Weights of a small image classifier.
Model: 6.71M parameters, 24-pixel images, activation relu, widths [80, 160, 320].
Rows from block 6, named by matrix and row number. Each number is 500 + 25 x the weight over the matrix's rms, rounded and kept within 0 to 999. All counts start at 0. Numbers have three digits each.
# conv: 3x3 conv (model.blocks.6.conv.weight, 160x80x3x3), inputs 40-59, a 3x3 kernel for each
conv.84:476553491454514525522476484513498508523484516489507494480455473471447452483478456549462456503464479486478534531536488524489519539508531472477480494534521488492510537510500480490494503543512490488515512534494496520495486538497489505495480528488472522520482515524510474460491487480492507473486494517504508484510474494475505491455473478480480525474487476499485535497457567466475483510505498466474497473464479474536474474527511456481492516505508501461466485475493531530480507468481486506473513482490490487507496489517496466463541516472509504521
conv.85:531518529497490522481540518498503514507513476517512491511488512473470443498542497500437510509474514471498499503531477501520487513489489504502488517483506554502525460491482513510480494491489509520512469466478452460528490495504481524471504533510520519460522510507489503474495475528491494490482528488522498512526493527467458459510488516484539477492494500533497508479463471491505487472454468486474523516531556484475466527494479553547487505489462525526529423448485487495517517454511478478471479507505485511522527516536478518483518495490506503485
conv.86:492520514502493485455494494461455460479495476506536525509501526526490508536507486489474509546509504519521477513494517468491517447490494518496481509507512516485471488517536500498544493491504461460493535516475549559507459459487522498484473482468485528519485479473504503511534535542511508538504500531536517511565580529485497503552511510479459486519498459524481468511514494482525522477491487523508535494494509507525499494495524487486520511487485502532518518512503481492479453457474557520497479462490487475496490500519531543500504506472497498485
conv.87:459504465484490513508514530526526528517508491475482446471477483491518504488501500488506470463498467482479444503456497526474534506446505483472502493466518516502478500489505539525512513520507467456460543470475520473470479521506477503485483477504512482521535494508517467495479489500500483482510518492526516465552504473508495480497503484504542555527493471481468499495441457524520474530529503487498478496486462563513482483466489485461464541536498511535514464502498513512518491512510476499515516472485545494506508481506506488528499512529462450512
conv.88:521552520538557506539521505502495484497479489496489505495519485497479483511506508435539514482518534509461532505528494498512500488490511540602494470501488498529486500478478478492470495494470483478560485492458505520471481545514484536524491552568485529524464460497474466534526481475509522534483492496504552530514492454458453471494574523521469470508519515519471491495525485509498527526480496508560474486493460528480492522496445510534495507469482515493506466496484538500546485477474486476470520561500549521506546535516478437476503475488520465514
conv.89:551544522508482481491519452491493484479503497476502477518460506529555506513495504465441524494505534509456468503538512469474474507525520517469494532517463479469528442467452512529501545526522514515508501516437504496504516515525486508508500538553456463539492499489510498475483480525513492556516491510532506481459476482507522519494476509518499517441479469510492465509473504511475466502474560541500502504531508528527479527536499499524526503508509482509526518557464476502474481430436496543504477510489526513492481508472469497456495509492473478453
conv.90:481538520551509531496518527513511505514518513530512524520449494445452495468481509474472532475446544520471500533504496503480513498503497476460535481494486474520494501536501520501448494470477486524527485476512529491493500529504516513481483473492503536545504482491510490444503494495501447465494516506519453489538489462498514490498477515485499548478511524525532475508524546433465496525470511476471517495488454510523490480499507479514484483461489516452498511537493517483486478456518457450470487523518493512526510482520467507474477493500507520512
conv.91:549470473542452531493483520494472483465485521489498521476526552477525528487524491535509469550527452518487496495491477475485531545477483478477472502493481503505487489505530454491514493481514558481533557495501532490506513501512484479478477481484536485471521499489534512533503536497494557522509513506495529522490565498498513521457509484483520518524476476480553460501511487504494478499499493494505526537506518506504506490483498515470536512511517488489492539472487527508467464450538497514545484489504485493504520469483497484493515502548494473540
conv.92:519504504477467499447499493494529498494485485486502520457478527483522513527507519500484498517526570515524503537482500472513500502528499499510496488508519477473507471509553445457474515514527525459453484480494549487487537517523504471500465501520559491515465517511494489453498516456531524482498488546500558499492522487485521523517546520496507479496491471493544471522540500508502538542494459553495460498463461515507495518475517486485470476459509535548519524510526497487502492542484536548538567478534508510525495509493515465476505543499502517544
conv.93:510515500579502485461455482532501477502469466485526512496473507488516488516520492474467497489528550498506534497497519510533540485479484456534484523496441507460530481506508510489505479511520499476504499569515500463511499504478468513522512499474475504503507486478504514484524501477516476486517528489520533476478478491466493529503492512532524458512479530489436474499482497480535528554535502493496501487480466508480449501507499533475508519546508492503514450483493512499499497444510467495501460467518466503504515483481473472530482481504499486476
conv.94:488461504446529476508517525476500485497538551485520516489557473488484510482504526480515491536534480454516476505490468479475467486526532524534502461479512504522454468503490512539508457469479496496466501464525518458508489498482521517541489466503469476490507463506481517511506477493488492492518490515471457474552501517519575499507526491468484528481513547488540508464564543501502498481524493451484531557531543486526464538486512551527499504514501470489542473473436515486494505478505519532500503483492501539546491499500497516487524462440479476504
conv.95:515554514457498475447464475522491527494490477476495490496481478495500502506506500561494490477503481442529497506495485536494488508505485457535502542507473533511497511487467510512516505493474479473495542521510505485538507540517510519476496500514512502451518518484505493493531522481464458472529519504518475500457512540514499503490492471504535496461508507492545494541497469500474484473556523473551495490519530550492506520501477502451456537450516453480503496489479481479498501484524517516493527525491527530479490498504490502509489489474492510520
conv.96:477490535519510509528475477513510509497513508492517531495489503501506504536498494533520446521535472492515516482481510518489458508464485571509506513489528535525484503553533496545532520557532529511469553511502530491520492434500490462472523507500514522492524545488545508496496500471492483475475503492544502501500461480499490521526488492515495473533462505469476510474490522504535516485515526491505492441481500502493566471485505481496524499507506491488481459495508504489559511506506481472483484477477522497510518526538499462443505516494500486538
conv.97:567469527478483486522518463494489506469486468478497461509539486512595538469481497505514480470501485482493479497506462517472450510500445538541467498509533537488531489489505501534476481477492473544540498501518446497525529539523514513475497498490519495513526472444470484484529453457514482476478494484502535514480488497502494509512502480496503469446476473542519538519497500464480470531477510490484506482452488477537502464486489497487472530448533466450495516493554521497534503485477472495529498478523497500505519519526487497501484486547486516544
conv.98:446549511540547541525509476488515501514506484482483473550512480545500472496484509555483517488543479522513525489502517509501493492486482544503545504575469502499436499487458502513497496487508503500472499540499523514484482532534505553523526525500487509505497510527493495517478517514483478468477495450504525516545534490485533474498515481502515493537494478492499500504442510474522487494479500474487509494450448490547471492530544558458500457512479488509495503536511468454488504453488520535534478487508475466506491511506469486501485450513488471507
conv.99:453518485505458515529492456474452479468486515503507525474498460458474498512462525467508483489458504485531513518541506487510480526532497568526496525521513542452505502474484503507514489508523499505465526518472460537503526531501509515511471530504496544527493516507491518490499501523489470489502524494495510464547555460500512492443536516453535546517508486496482488491519470462549494485543519523535496522564505501509517553538529541449497477536493483520497491489482498500513509530500497539492556503461512503495495532530511492504490472504511530503
conv.100:510491473469502524461493504548509504525494493530483491511490520513483459493516524474478531509482550570493500495477486496484487517483474524509516454515508536492488455480489506490486492474496506490484504492471509499474510514491501491491471469483492529518500527491515475468486537473507537500512523480481486481482492517509513481507520507460539490493518516468540508478504555500509493523543531488553471470494495513511512477545525489493525504495504531491502511441445507478518536473524505467518479506503494492465535493491532531471489481437530491475
conv.101:463485541547576535478517474499465510529518503564530506454467501494504475502485483484523477548488505507582518525511482494507520479489509512533457533509473462504451464487499515497523522513538479541529469490519532512514468476497471503481490520499472502494502532507466482499533468521543483462510496447535565514540499497475529485440466523510497509482496523498466485513499517543480512496573532520497521511520465521488482521541500442475480520523462485475504511519519489509528475453495506486502505516497521491498531473493503491490448457488514482458
conv.102:522520488509479518463511509489517496514522504507518500508457456523504509523556526496573470519512500534496530509487465494485489501526488556523502531499488480479461515510494481504508492496482503492493478547499436486495453495542491518515483505502481471517480496497539521514519499488555477493508500520490492569539530517475492487551483557472483530524514458538515492527497499437489532475460502460462537500476472534472503497461515495502456470555522483496493480521524511484484460483481473495501487520506484529496479539508497490480492501498493515537
conv.103:516467508503481495534502512545501513498487482506500509531513507522538478488472473543540532479500512471473520478485520503484466511492493494560510550495486477438456479468528463507499473499469493473491528458475540462498509504541520497501534532506505506494515527512473437507482458480460471445511536479498525475502485468492467479520470515519594472487487459527496502492435498532513472493482443496461487491464477529490522476509448501532496497488475496468478490502507482515496516439519496470529493448472486521485521532522486482486497514506477490515
conv.104:502497526534509533463497533496541493504527547517539524483458494494515488522529525477501470489512496511521537536555510489504494474504484467488486453510536485543510523530513491547521512520510511447483488480481501480489502540493486486486469519508513513469519486516491480576508484498479498515502513495518510466495491519489533575546476496505471496527581518490511520496462539484481519470461492465480470481516527506475492513509456469469536519496527506456489506493486477525532484465502487474510509493501462495511494520507485518487479485519492495496
conv.105:529542502490487480491494508493493512490468506493504516464452518508472496528478497543590522446531518481465478486505481487516498494499467472522501504491500500531469495509509498455497487502505542545469465515541516514490503524504490484474496473473479557495471502507480480478489495476470488469515507473486518527515454503511466473499560497488482437489457477525471481525532512536485488468566431495536545490461484462524502491466506545513521487522516521495508512466527512496493548500466529491481530522495472502482508518509522490494519486525510494532
conv.106:488482497502483489523492467500525517533520497522518508476487444494480484484521517512542494504516496490484520457476510457520509487530496530472528494447458533488504482484442520504492537506505479464494498469462490475475494502522484517537475520528521530531500519516461481497513490527549478484525530515513485476533474504478479468549537520440513468509503540548498517497461510512508525497529492504492463496532520489518524457481481520518507462534537507502524507487486482491542504509516489500534475513529489509491503501497485478532489497527483475479
conv.107:496566548474506493500506494567537535538510526502484479499519543485497488527512462483501519499480496506485487542506478487497486470500515493460453527506441517527490513522507514503513488518476515479471489487510483476488473520487493509483537543503505536543511488528515507523436483494515462456511479486511515503466476469474483500486473504476520531541541483501458451492446511463476516472491533472477498479477498533518500476502517515501522506502539517515493477482479480536502515485533501439526539504491498493483487494476489501507511467517507490516
conv.108:476505551485464497507513524513486517486499500505519528460505474507522505481509507498484437513473440500496507482464487466492507524538529506482477505456470500478499497501498479494466477473499492499519507480459472470494454468502480520484535496458502494518464504499518535524501501518483458479484499468513551501514541499530497487514524505500504532507496544529518492486497507464503483519487499531503494478504527530533475536516473501474520490534522508545471502514485470491545475465480519496463461487511488503509469521505498516508455506509469518487
conv.109:491509507504522470556559503544523543492490496516515488492514522507505489530470495486490495498457497503464521475513517519527469519561484451512472516490494520435468472515512519501535481490515521488489462481480464475557481514495477504494459517478472509515498519472472511465501514506508510518506515477487515509482503499529551516470518529453506512495473548482496501524487514560449515477508488488526511475509516499524507559530477512458484417472478460468459470491513521485490517497455512521482496495466500531485476556507490487512495434505468446486
conv.110:536505507488514493476509476536506485510487494499515506478456474525484501540498506501552508502518467531499483474530513510522487466493515534492457487472497542481548532433475479482539455512518476475517475543493502496498519464502497494521495520510507512509512517469487502499520522522478471485518494509496475511459512485493497487521472506491496493556471509491537534544480474488508452491491514521483505480447516498535492464516486487452500478507497536520451522468468460517516509513521452503533481448483507465481496511515492515507500525497512479472
conv.111:488523514510481526521512507489520495518532505526552533491476491465512523490509494503525547511513457437475470542478498518482480491461493504474511539500482484512505483522471521495470511504461498519461512504481492528477495508491492489503492462495524486470495491483474462489469458517478456514470470499455507538531510490510488485519526504497474484454514542576471487501473516523474504504447523497510519475465513489480464497544450446481509509478540544513499506522510469498455462486520500485480532531479532500474500508520516527506481532490480516489
conv.112:491486458495449457493529491509492495495462496495476471534520502537473484493507497524448474526444484474480471532522518534509549504480514518484457494504472492472511534529497492516517519505475484459512503482474512511521483530498487488459515508531508517508531483439478504497493478492501495507509512513497508494519505473504494493488500465499479447514531479470505509487489482441515512479469494472492495495527496528492494520503495492497489509493531494460481470459486472513471497556487506492525480508521494471501513519499499502515518485456518493479
conv.113:503499526453537503471532527505524516510484474487499522486483483473517497471504516531555494472501510479496512463496518480515531473495493490545487513518499496541472500493523459458519458477511470491499492479476467498503521519534467486482507520507488474468532511490489498493500531461496512471474500483527496476498513490497463495502496503484499447490529478495473462456536475512513495485489475517552493508508475537504511538476499492524502496453506492503490526477488518453482466493506489502501483472529508490486521537486517498494553485509524533518
conv.114:484458471522511493501505515468523490498493510517501518526485517478507531518494503517461469486522540495507516511527518501492492529502551493470527445468485536500528476477530507476490522492472485520500499465535507509534482505491527548512490507493517544472506511487503508487502515493479528509479485463522525502555520508503533491507524506486495528445476493519521521514485523478512480494487473487517490499500508458498455502503504488501497501476458497455479515511549474490444512566470491473490468472482503490547463522499517530508485507520502500515
conv.115:496560535515497502486468480479477468519551514535543475467494490505508511558519509485495520510555458529521524509534466513484461503534491461486461542542490493480491502505496545513469508513515504496507511516476509517528483512518471472470462455483506507484465494488482499538523494475534516496495514493509451460495497492519522493486505520508580531494523539521469538513505485474537546468474505530525510496535497480497496488499462506468498489477481505494545467473506504517481471522554473535503493507502510507518507483466506491489567512499527500473
conv.116:518514546514457519477494497530506499496499472516538504488492466481507508505505534492504471487506491510470477514535509491486486512507483526495514495463499531515486482461490499519505488522502493489492472543487461512497509477512492491517482485497505557515484466473515525489480493498473486480502516469480493547528463484482479499493490472534532520542480468493501531466459509497479517504541485486477436490488490527510475470462458507505505523527522472475492491499534528499543485510530517463487490482509495474497533502487493521492470493511488501467
conv.117:485444491522449493537475493519483503510501483506507525509474455470460482477454492482562507476472460517497484489528544483504486471514495522517469474507481516556483467488480445503487493478464490565480493488470473533494475531472517549492491484498483526501498495468522515503469505468466489480504502482449513466448491479516584480506479510507470493518456497503497470542525531502516487487536477512496464525500485499447537520509527490530581504484493481497511470450510504512480543564504513507487487528505486486499535458499500518536495492494506488453
conv.118:536561485517536517473507551468524524456487515467443483538518509529513515484502508458442489461498488503530511499466492529512507506503468491499519490478517499522502539496501510532502465487515533504469526485458485478516542511482507495497505502497519508522533531514494484486487502545496471497488496488497508455504518485512488480514478469537543497466485541530475512518474477495517486524496502490499507437469503507515478511486482481520516478460515512535490490486501557489507537496509483494495447486536474504480498509485491479521497506495528495483
conv.119:528477507535525488485534506537515479513505501494473476501527506515494482487452461501518477494462501498504519535508472530563490498516506543513491497557517517498504493506519518489467488513506487491504491550558490516479481479489494504503487505522511531522506501517511492485515493512503457476474488477517494504497495494526469476485574526463449452519469484506529511480519557489528509470511533507505523503489429538489541502503475500538470516450469528521507476478494503476502521521507519506543473522461502542500502511453481517522485497505509509480
conv.120:474483520483475476516541471500514489503517482525492484488510499491504506516519497488545507482486484518510474502485512499501508507513513516508471543511506479504514514497493467461510518499469466530475514540502492458514496507520493515509519525512513555511483466489515484493472514536483520532468490493499517463502437504517501464535556475515479519537493498497442527448534493483505563482487557513556518511474522483551491484461476506483469446441540559495487525529486499427523494535498510534530466482523502539505479499504516542498487557499475491512